config = dict(
    hidden_act='silu',
    blocks_per_level=2,
    max_precond_dim=1536,
    merge_dims=True,
)
Rows from block 7 of a small segmentation model, named by matrix and row number. Rows with one number belong to one channel. Each number is 128 + 24 x the weight over its row's rms, rounded and kept within 0 to 255. All counts start at 0. Numbers have three digits each.
After each channel's rows are labels from the 100 images, of 14848, where the channel reaches its highest value: "top examples" is what is common among them; "place" is the part of the image that holds the peak. Only what is clearly more common there than usual is listed. The data: dashed paths with two dots that lie on the same path or on different ones.
# convs0: first 3x3 conv (model.mid.2.convs.0.weight, 96x96x3x3, each kernel summed), inputs 0-95
# convs1: second 3x3 conv (model.mid.2.convs.1.weight, 96x96x3x3, transposed, each kernel summed), outputs 0-95

convs0.65:137121099124105126141150083122085181145136158143162094097165140084109159136120143143119124137125101124087111083140117143111118175116155144148084140132108119150131077107177105130103120149126118114108124086166181164137136122125151108125123144139121145143101134140140136099169129153088112102
convs1.65:159120160135135117120162114128125126146131082111168128156124140109114113147157162128092151158128077125125115108137104148110111115127124143103143141147115146117162122083114166071160141157112121127135129128071170113114144119128141085113125126101199147113154125119135130127152148149142056153
top examples: many distractors
place: top right

convs0.0:115148120110142134133112115109142134122157101138115101134104177092146082140112139101151116110140111097149117122109122126132157117111131122133106134135078104105110138123168108160138125144125096118129151114072136095127136102118138139136135128086244135103087135119096115149135149137150114170
convs1.0:096152091177127119143104135159129120146113150142115145104120146133084184124136122116143124093104131100114132168150132093151115113145134098128134140124131140135152140153145078119112115075097096137133140085159067124162135182102091118119128131183140099148130135131129146108132070134125135129
top examples: short paths
place: top centre

convs0.64:136110164115197118098131170108155121135106116193141121138114109132121123117137134138148168089131127154153151150130137092164094133108154138129185145154107144095142116149145126138160147124151140136155139136148146140154134123098121124100156158176106074137177139107156112154121103146145145147
convs1.64:109154108128125095193128134146138096100125158117127159155140098116136143120086113149117095116138133127180089091097152181133100114105123124131079112113175136122126115125106183125128075155132144158123122122087121118124128141146103108136137115150090161113093150117145117098110146133142091107
top examples: many distractors; long paths
place: bottom left

convs0.90:129109101099126055153121105142148113153110159144139115106134121142098090115139133133165108139153106148094121141157141111187109115119134109201130098156139120145102125155119104104108117108137123163119115107132119117159145116112087143131185119163073132143146156116126160101120132119152137099
convs1.90:146132136109149167082096112107128124122122129095092125140115093130162109056142105106109108118141127155124149131143145165122131121114137147098129130127109159136148124120137177120140143151114190124152139109100148162079089138134135081132131128121111127112156121112113041108106157117106115120
top examples: long paths
place: middle right

convs0.43:131127139143140080149138141155150149118168167155113147132164196097150131121141090136090097130132188115159154147067123119109142117114132127131132168112172132156142088142132156163153125128164155118123140131096109126159129150142135091104120104129137158149118124137156148142107092114131092125
convs1.43:097114092102143160119131158119152108181134094131129147126136106114135150136110167127155125105113083122133072144152145112146124116127140113143143120129106124093156180115129162153142141128109080166114123168134117148125081143115106128152171142129152120136124176110134092133150157141113198100
top examples: many distractors
place: top centre; top right

convs0.4:148181145124190133159140126102148142148125137144157119126180152155088164099128155141127152174137117149083161117138127159167120116152139158149152171149116104090131136142122137089116148160141138162137121148159124114142133149133161096098111168116144161133124101116172105133154117127153124139
convs1.4:122105130119103123103121133122118112151101144126131109126133101090155158096175124127144119113122119125150113104097094117105134138114160137127121139105143128162141104101093140139117082159083152138117085117118119125085156117087126168140117073157103110145140156108050125115106130128112083074
top examples: long paths
place: bottom left

convs0.63:127134182123157150124117121094125125115120162099122170143112119103166094122134122129143124134117117099137134159113107189142144112154129195145155123132115118155108117081151183134110122155129176125157115105120131177137100163107116107112127101119177119122146139166150113150145126179117124112
convs1.63:112120107115138142118132135130143137086152110097134117071127130186124130139152149115128110110120149155090101116106136122066140137121117113132156127143097118166122128117139129157115154153108159190103128165163188137131124127150112140105090138145068131166149126132094153128106167151123163128
top examples: long paths; many distractors
place: centre

convs0.39:113131173140172153130109105094133149109150147125150154116136136140126116143153109149105121142098155125151130152100150163159141112161127184148167107141132145175122131143107173161148122180125149141149115116134116159098138160140101153105107126107194125130116107170153099153130161166122106124
convs1.39:102136110105125151121150161137133139097101124114133101103099159121141149144186135126143110138136116133100099118127086120065134117138137093127153127096066100125112157129123107099115152111125144175121123148118136131129137096136122134174116121144045127156160158119099148108103120137107175150
top examples: long paths; many distractors
place: centre

convs0.77:114180153129102121142101149114108105134118157184153118126135172190126182106120132127142158116109118126098105168160101174148133143131134117125123100119131132127138123148148121175133125149119159065142133105110166127116122144143125098117113186133129147157126141092154133102154104128113170137
convs1.77:170080139128143111131119130115114113140135144140145108163166098103170084098149122130119129147136160152135143102079126126111142117119141148102101148074152123129142063095085129153157100125138129072125124130119110145139152119128152160186115091149146126123124136115126132120077160141130091117
top examples: many distractors; long paths
place: bottom left; middle left

convs0.54:100151129114062102156129155104130115098116158108156144133174145128129115087096116098138148129101126097113144142122142174111179114130137163084141142129135130152112145106126093112135138172114135115126144129140133167148082158127169077160140115115082131137085128113144107122161096111121129109
convs1.54:148120184144142150128145141122129131143134087136139155100193120140118125141137128112145143136132121123120105134114113137113135145117105157146155117142142114153115103130117148170171162138149103089144102110124097107086155114111123201084113115149167160110147118147125143115115191095123069125
top examples: many distractors; long paths
place: bottom left; middle left

convs0.79:150146181128156176097097105130167104171157086118137136114096133139145129118150119093109145128100161135121118109133137166184130117117128137148174129101128109163157143136135126145111121154110132122156119135116140140131119116163089139134137102123101082121121094110189091117103120131176147088
convs1.79:095144127140154098142129109120181132114113142147117140106117109132118166159149111127150110100143173117115111139116146157116137121149139164131094127086113107150133111159144105161102121130132181135128107088153147164167143134161139140140109168160070113149175150126115162141092129162125183146
top examples: long paths
place: centre

convs0.53:201124142143180131164088110121175153148153142134115126107131152159175110129117109154116113136127158141110098141134146143169169095157120141103129107125140109144128093158130103129114104103134151108139168116136159091107155180130102120140102183148133146138126113157128119123122116171147106114
convs1.53:134182092090142123088130144092095159123142116115136139159105141154100143173131126102093147113129120090137107131156110138117112148139130144080170147144075156116154148107136163092133154129108137180129133109134139173122134116148139082105151144109163096152152173126124126130139112147092130118
top examples: long paths
place: top right

convs0.28:151161123148130124143130100137125113112147131094106132151111160130084110120148127115118155161113136153127161118154118158131123105154137151126138162153130132110124102120128166142095119183126153146138131152177130119156075124085168049057110132109136124140108109128134122131163098124165141151
convs1.28:102097161148099157086119140113111124138134149141117087125161097140151138107139167109152141119149137127123124140099116089083153125117153135168129137090111126143128105138107071139118112113113156131101112106123114091110142112107129189166131106148083122119123154154076179119098132113096101098
top examples: many distractors; long paths
place: middle left

convs0.1:110152164125144145106102127108103119134117100125105093153131120112084101171095102123121131150140122100113111116109112158088169116101110151146076136129114124127122142134162115146132143150134102112148145200127123111119116118113133153117140090103218177119104117112104118145109132148130087136
convs1.1:088133148193095113156131154138167082159143173136122124107153150102093104131157092144156129119123113134119161099120128091134159136183161092126116159086131118147162109119093118155110103090124135116125122094142116113130164146117130136129125162127128119151112144140133188116151099135140140107
top examples: short paths; many distractors
place: centre

convs0.58:131152142129129146105127149088116158101143122152104142163114113135127098155093129130107113134116137099115114140116106152079132117127145159120080119139099155125114121092151133137156123149109138077132143138137133147103093152122132096118114120081247177113095125126117121129121121138131105140
convs1.58:110144112164097090177130117138121130166157147159165134120129149109117142169128145147131169135113116102138102124141114076143159133125124117150119139123144105122125151106136097132110114099131055113130146146127096081159159126117110138136140161102169128139107152149144196171157114147168138122
top examples: short paths; many distractors
place: centre

convs0.80:089140150105128125103139180110125142106150093165108142165152152123112096154085147122137125146130154128149103142142108124112128150131123149156122154116112141124144112138154137145149119136127117088095115116137124148114123129104129116111106135080254142126098131113142118142101159158149107113
convs1.80:113135081173134099179139097147138101178128156139172136130087109099123165161127187170127127119127116096144122122167129106138135123102128124140109132140139110109126126128164127107089104112125088120154147115109090143152136114143102121147169122123155140113140188128123164144165111155155154118
top examples: short paths
place: middle right; centre

convs0.93:089126171128167143123129156150117080082110156136125124118120112146112118113119124125173140128119073110100100118117156142118118099140152124094147120167157097159131096154103106152141100118121157075102156105134134192141130162127096136118108093151131120116138113100138171128120092154106117158
convs1.93:176128117098128128147130143107149132147114073157153138147125137147113053144100096104131116144152137150091141132124107164123142123152116083099117147142109134113145139101119157139117165124114144148168161176149177165086137118115118136157153135086125182149142109121124163121139112132158118128
top examples: many distractors; long paths
place: top centre

convs0.76:111111139148168138123120134118072118074097149159186120118141146126100120127153119161125136114132135133125084124129160148113118113112118139130130122122114148143110098142126115141172099161103177096114125127182197158139148151159139166155094115100164121110144068141132151135120117127126112117
convs1.76:129126112136119106154163116145143135154115090140146126167119147125098095174085123125138169131155133103092162114115090149122111155140148096081125142153094132102123143129132103121128111105131106149134124176158156111116119115114111083141158098139147170145110100117146160111168086169163153164
top examples: many distractors
place: bottom centre

convs0.66:142151135143097107148117116125106160095140130132153136121115107136141138172064168123095130126113114114099118113135111158087153138118156137079067119145131127115093075071115131117138126151092151071130144092137131143092125141088102133129076130117126156129128135152119116093129108123113104134
convs1.66:141165145146102150154142144154102132100172135114125133116127135141114092142148136152128159159116101106157147122118130113091149121102092120109128134125138151080119185118124095144127124115162088154125174162138145081119153131121154140110095152081182113151109113142139151163150170125138095166
top examples: many distractors
place: middle right

convs0.89:106133142104125161121122148103106120112151105133085146163114141129107102135101137109127128130126132088107117118101120152113145101115144174079099120148115131117121125106149142181158106155141127083119136115120110143088124154127114128099110138094238155105093090100137123133133106129113106116
convs1.89:112142109176086097158125129143125113145152129172170126101114124125082125168115193144150161115140128102122120120121121092123151131138135091142132136116137110141130121099113093129098122109134084120126137142135105102164154107109106170141117149113137125128099152164127215156150104133164136142
top examples: short paths; many distractors
place: centre; middle right

convs0.26:140154161129135123151084141130127147063124119199134129117110148131122169096118123138121122138119136141142099137104140155094136143142111121087085110108130099146134117130121096168133108175141133062119139121125162127109124125149125192140141159143137196100100162145129126141128102126128118119
convs1.26:120136103111105103138150138145100113169132066134159137128133177122136123151130112103148135133140154108118126142122102121135134158160116124156129101163114127101132157096140111120153179109164074126147160149137105123165154116110101136096152143078134078142110084143135159087171116110144147157
top examples: many distractors
place: top right

convs0.49:147125116110127126110116157128139118095127113126134121131090100127137110148103151126099128116086133120099098109111110132171116119127114126106125113129120165130097097085134056111067156107085145095153130159075153137135111134133121136127127092105185100132139093113103167122173144159141124162
convs1.49:118162119140149109109097067137148116121130149112130156133163126174071150100141108173146097128118138144126131105155173117140140149101133139116101098110174143142144159125128116124174082149084160144108143161142152133131119101120113136095123165156119171142117133142129088118110109134157099095
top examples: many distractors
place: centre

convs0.85:130149113095153146088131167136153147144144099097129133198082135161091109158122134109121117119154111134131140100144122111130119095157118108154109117140121110081131085142109087138110117094139090113154127134106120124109154139081105157133142145111208108141127102116132119142146126165150109150
convs1.85:098129106163117120090125062146120096119115180134123134090115140118127181121106147150169108131134125119173144121122126124126125128096154148118115120114167104188113108132173137084110086145095155174116127144123104168151127106152092122151145130141159139126130158106113152141102159140124148128
top examples: short paths
place: middle right

convs0.91:120143135069115124118101141102137117108142095134104133158124151125145094121081147108145117123132154097120126133140132131111169093085140139127123130158099092142101108122166118135145103132179118136155149114141115123127112160099126144130135124112247128105114128115127109133148109136134077108
convs1.91:097142102172090107115128157136121137154147166160150118069129139125083175160148183147161139090117113142136118105119120108124121099107132122138132110107138114157142130096131121123067118125091115147105108164136093117136163115124093147140134141162145107154130176150129167124134133152126169150
top examples: short paths; many distractors
place: centre